config.toml
image_size = 32
fused_qkv = false
learning_rate = 0.011
adamw_lr_other_params = 0.0022
warmup_steps = 500
Rows from block 8 of a small self-supervised image encoder, named by matrix and row number. Rows with one number belong to one neuron. Each number is 500 + 40 x the weight over its row's rms, rounded and kept within 0 to 999. All counts start at 0. Numbers have three digits each.
After each neuron's rows are labels from the 100 images, of 14976, where the neuron reaches its highest value: "place" is the part of the image that holds the peak; "colour at peak" is the nearest of a few named colours to the mean colour under the peak. Only what is clearly more common there than usual is listed. The data: scattered letters and digits in many colours.
# fc1: MLP up (model.blocks.8.mlp.fc1.weight, 768x192), inputs 96-191
# fc2: MLP down (model.blocks.8.mlp.fc2.weight, 192x768, transposed), outputs 96-191

fc1.481:507480566452511563526498471447528495507544503498549506508507533543555563487492525553513513517488426529490499437545489488510557481557499476446490440451508519490520500501525469524402452499547474491490526468492569478518442379520487477486524558518534483516486473459476408494488531512524523545
fc2.481:506476473446486427475543573541480501502517490482485553443567500543493549492534460414570460486446469474476522584562449449524577513593492513482520470531479447508483551519507493494440522517459533543508420477524472461490477538480458458569531487537544504516503530523455532552533472510540499517
place: top right
colour at peak: brown

fc1.352:583583458533534573514468558559497422515487552565478508529471451521504509504506529481535441522451468503559511572492511458552460575537473560498488462521520437519506430525592502534498516522487509517438544515518534536562508503473467383494533488471464497510525477516478501458591461506512440526
fc2.352:493463424455465550594487490459522475479559521531490546511540554543455443502504470449521522436503510452504470509504550539454540458478547511487452498563457552545501549568476543460500500434530513536423444596532445492527451471558478528528520553444548465457521523440501532499455499427537498449
place: top right
colour at peak: black

fc1.667:528553496472487487464452525450543459449505474501549558481512519517546525477486488514545482522441505515614447460479555487487470476470526584485446473513578533485486458540511577463487471515513475516523512478546452422522477543498511537509445535494473484480561542474443472432511440466489533499
fc2.667:528551486464459478583502470472510470467458515520508484506557428458473480491423543582534517471555561561461533558548498424454458516542531550558527459528420541482560557515530420511464561525552445511472516483471440559520552430484452468504507453550483497506462497532428533471486487507542463459
place: centre
colour at peak: grey

fc1.605:505560460527490531553527431566522553583472470395471453480424524443496532448550537484489444477455487422508526557476460511543518488563444509509545491414457507491457551509523498442513525521460522556496534489507472481471545455492460535534454500479512505487482513526577488510562516559448434516
fc2.605:544461509473560530446439534520454501429454544552485487568523531448546462548462456464497453479500461525541444566460555485505435430454544451535556481512440467494473466554518458485513404447550513453558446497559447537494505445492575555500517421568475569452476469461448535436453542494533575497
place: top centre
colour at peak: grey

fc1.240:519476482591509454475522493491457505556490524507501534422444500492507513534512572482480377486507448523526494443457423489410518484488479528407405531541495513502479518504477463521598515456556500535474465424504530552468449488467453529462449524491514511614498479526528523538485536498496525490
fc2.240:444524419485448507473508525467483530458535476505544479560492430402544549450497485498525567496440534578578549471529503473432528486526537500487437448491485512494471480481483494524510507464546490450541535487532519500576460495536477508520561487509513521519445477500495432492506537531520379511
place: top left
colour at peak: white

fc1.195:448482461561564520515552502426522501544499466489501561558548517571480495465549492493460492501500447491597536458515515484525495489523562502509444496392557516464547447486515536549589549528516536550466488508428516502491466520495436517483460486420502545494519464465541469558522513558448462495
fc2.195:555491527547523469504557490484480495475546569508519431495420526500456460494458514420476489533558497522512472518468443484506431544549460493468498502541514458495456549468481455456515407460468458487542452505577504548607443472469449498540527530503465417477486481557522527493467565449569553466
place: top right
colour at peak: black

fc1.571:460510439504505548498509564510504516530459488514488479523484513472500440509546434504496442501466548510462546452557517501469494493495558457482470421443556499479514531450481479515548420489498472487492471486587570546517527541463470553458506541504498503418525457498479500417492532455496471490
fc2.571:481493483528483516408493488497502554491459519567522512492516455494565441502444470538556506481543449473480545603480449462490486600585448448505495526498492537509560477466462460531582502546581552513447463518469475530465555524515516496455549498483506489451449459517556491481488547517458517504
place: top centre; centre
colour at peak: pink

fc1.380:448541495535489506560547491498502509530444459496480482482456476513537508472526539523435414526552531505466537535425509477505444571482408473450493428439414465489509518495529506480499447590509554485473537468502473530475576536487479471508554502499496437462517500434520487497447508538485512484
fc2.380:485460559491507580532524412549501524500466497568535518496524548545488500487511466481507581510461508482505505415508502456439495542526491459561490498475536486558580523482427390539463430437548504501480515499560517499533439510521488479496472362530496491569492539486485540532525496430448491534
place: centre
colour at peak: brown

fc1.614:483462425440501492550529504420523540522456523520522533477460557509421521529498504481511546459482486518505504563554452422493468531564496500465496514489499441513501508485461422466452563513557590493460470536512511558507546471562486532442530490533487458495500473521511463509593553573424441506
fc2.614:474491496573510516456563476538442546534542566466476442446491502477539409546440491562471581522491528459544524561486449524476494531539461553540467412511617441495543494468529519515512470460494444442539462480526504400472499524447514480554465538454541478495475490509561530481434510545514539467
place: top left
colour at peak: white

fc1.389:501481464515506504528568463569466480417504504489482494478523486497481471423440523477443539484497551536445473424540477540561527582568510497456511579468447529439483532577414464463394480506498565543531483480558550490471470516570568581497546423562476498499482483537482491492481489444415571458
fc2.389:513533430452514503487480528473571512533504515473493556566525487509500532464531553546549502456495448510579477557505586463441505441398544452568480482401467562536547488482456515507529422486505505462497498531458447474519518477471522443507417573400536521472571484522558459495549479461537452554
place: centre
colour at peak: grey

fc1.68:495492522455483556489433505457542503501505445547505572513457581467469502490521448482555430470539507541553445491459487564465507497467447530573539531443531493460448482486480450492539479464494518604463401493505453488489485428473493525433480551477543477524510618482518495502490567456464494542
fc2.68:443482551533470430533556497560473485416520478566517477519548478552447482444486412485489434417432505495490518502470505469508494519531547467527594553524445498510466491500504501506522591605459463478442505561489449465512542573485509471514540443496510528576530499540519513591490509434505482512
place: centre; top centre
colour at peak: brown

fc1.668:494540523512516527543437565480464508491467482501476473496454511486417561484409463534508486500514519485479550518508522479447482496538471553513489432523577516471508479423494540476519470511503554513445528532508592538465564390487487493520527466491507549489586475491459434486494487457447498444
fc2.668:548482469554502540407492557497477488498463515487506444455465503464534502559502480481488477544541495494472427590507538557478498479465474482499482564507580497509511541521456482539487522526549487474615516461446501505499490560550450552587502544453519501482451420531485539566576439543529565491
place: top centre
colour at peak: pink

fc1.586:494472450486522542460427453525527457519494505462543530492488516527482469529527517550536476506484525484514441418505449537456542465474409589548454503500407507492441496524534537519489451476442466471529523464482451466514476457492491429548492549545454505449506431510551527439421508525452517460
fc2.586:461533521526448522523507492445465530430519507458486482453508477483482471443554460482525526463563439547546492538489543465493496581437578459503590535525515523523510543519551483500541441505446506521507445570511482467495460515573516513462394496496490492461558484546472504529543415479582492601
place: centre; bottom centre
colour at peak: grey

fc1.330:460470532596465523513555512530518507535468517418484561486511512452484413516509450481459491448510526576438514474524452531497483455497509470533443493538479506505553514500530561464526551577532495615519482547483516523587537497486493508563485474460508463516509455421491497492503504462449505456
fc2.330:529502472376479533450522485520462499496512445483521479549572490484495564445542511530509462540529528465527492565479500422480464503504517529507486496431514489524447480540420550449501431451469502427464514481518476436451441575464510440479529487477433488429486533499603500460439471561475480504
place: middle left
colour at peak: grey

fc1.166:476476481472507487507495481444471559432511534572493530527606542449546479537473551477526524513495426498463535555508455506489445509463491458552526462478473499535500516455560437504490509537541491425524534528463518488418513484482451496533444554493523499499466481484453543555525537512404499503
fc2.166:574545598561478512509529490553513516480568538532484485559567476445487443488574490485452448502509481523508441474433426489582482524448476454476428482449481511524535468450420542553467510465531448497499537586497498495511500506536497495538515492485454444517497564511479495422439439431524516502
place: top left; bottom left
colour at peak: white

fc1.173:449498476499546447590559517519459414402482531489466500548444509461540492512443554498527481530509564431473459550521492397521577529532556503556469475495485547528492479472501474542528473492488493467459521499500479490489546495543595492425538450470543502471503486445500468523494507556442483515
fc2.173:516425484487557486452500562539552565569482504402497533482570440510453493469444499544505495503525530515531463453409445511500415421447568486574412516484518462510468513557533482492545466557464524519491488570434481506462497497458469591518538511494537509481570501527552531459511511515490456478
place: top right
colour at peak: pink

fc1.81:558514459540441499460489489502399488474457452558459401475504497495488549450497508434512533550448572447468459468561573495560515505481535529501528568559483521398492554512495511531489499508491552550479517454404462434506473467515432493554481524495560492534493497527494552551492550479477438550
fc2.81:540452539493548544502548578564534497560461485486539560543601473538522469439520460532518521473475475538466469505497465480432431547480505446470462522485490455512527533497508499560488515536476518446423490586452506500527532492569445543532442540536562476476529540477512514554462468494525483487
place: top right; top centre
colour at peak: grey

fc1.429:517520453502465500472582481491520516484536505523527431453454499532511534492475555534503515481537485539490493490535523498559501468492591503600488429478467496573462473442497436488477546555490466466508466545474511396493498564480476507581460517498495575485479545467520559472463516472487460455
fc2.429:516491508475533504471522506496516487493478539457476425517468552522560437501575521466486465544478500463553503521426482491447484498588435486445473557482539514481435546588491553465429500506570542501473478473484521528543508479508578532480511484455530516435488430477568558482412523520569492492
place: top left
colour at peak: brown

fc1.190:511446506462515531442529469556506533492562471558524475533525508483508541534500485421484465475516537435536500536446604548502471492543384427536475505533547510418499470454561534467475478528472558476475512534478488505529488504536469447537455542511517468471534494500467474445451505457575455465
fc2.190:505451482463497453538500494467488495492468557474535547426591507577485477484504554463491493495460438489461501454586533500472471467440480524540452425492480549579483576514473495508509494586523470500541494415525475507447495526503471495486510504504518546510499541547457496493496458480482554553
place: centre
colour at peak: brown; grey

fc1.491:469506512453499582509556519450521462545537463525464468565506474473523522510391479470504479478435485470464425562486498523485467531446448518566512509423513453430501480501503561461525503520523434462466526506490495567556512554512469507502421526467482482542484556527468493471548526452497486495
fc2.491:481470473507456490497504413519507534544458572469495499537551514532475546526530510514504497550502525500458581512601517529529549437494529450477425506499451556550493572530516507550571482519468508498526475545464512512482518492504539493522495547524477531481499521482474539510442429475535493528
place: top left
colour at peak: grey

fc1.72:449484517529506545479515475516502558472485522595505448503527561478474631500480493511511490512540514434551529542466495536533508527551515434479561401511414407485562474552539485491504507468458506496444553515427544477518529513516403488540513534448479542490528470514528543564542457548554508477
fc2.72:555466589567488543505463528449516451479476520512519504562593440437561503428443527476529481546581452455509465547572500482485511463479471572485542526504466540516544516491455441562527506520512484492571501543539520415491491573557500516573536464549509444477464418536468532459445434465553552478
place: top left; top right
colour at peak: black

fc1.153:504526422425468521480443550529484520529449460523496557505571528522503430520518535514461529487417572451484464521467498540557593476571552533456555506435462505562416535490502425482486489508504398483449486482421557433435530511475497494533479502510466580455495490512484459529568477504465479437
fc2.153:414487498511467465481535491532501537524548551516552499537576466542467468466409485563473453480457524537515547558529451450471538478501566489459515560456519470444563469495503558441579508461467517449582519471456566559452387513502502536508419468513543478539536547452537541462449562471400553580
place: top right; top centre
colour at peak: black

fc1.242:465496533517506483472532513442518530495445489489522479485525491549449479535528496520541537558486506430491491473506589478489463439426490467494480561469554529419506520459541504543517505563505515569418450497452491471528481443478485457517426523515420447503424475501527489565483549606552563468
fc2.242:608491504507526444499595434529512489523520492495559451446513476556556510441483451488442493454541536477474488535498480520516558585526372509539483505518538460483505467460472432492512567512500498504503506482554459480489521588509469479493573471456497460559562638488572448510477493469472454470
place: middle left
colour at peak: brown

fc1.310:422416466548477463486469516495521441431596550533470507497539493469495558517553488532502548457472483414531425557476523527490506507481519488482560573479554426517523468495471471493512485534521497540446441557439518554505456457432442521529494531587524510461531508557475552460578492425504414513
fc2.310:578541443449426506483490459497530513438516506516510449520491516492501537494427557537477498465442487539461513491614542540550525541406545429477472502524484460493426553519532521542479519510439479507504468549549561534512488469481479526492531549513489469488509489569518475539502573462479534491
place: top left
colour at peak: grey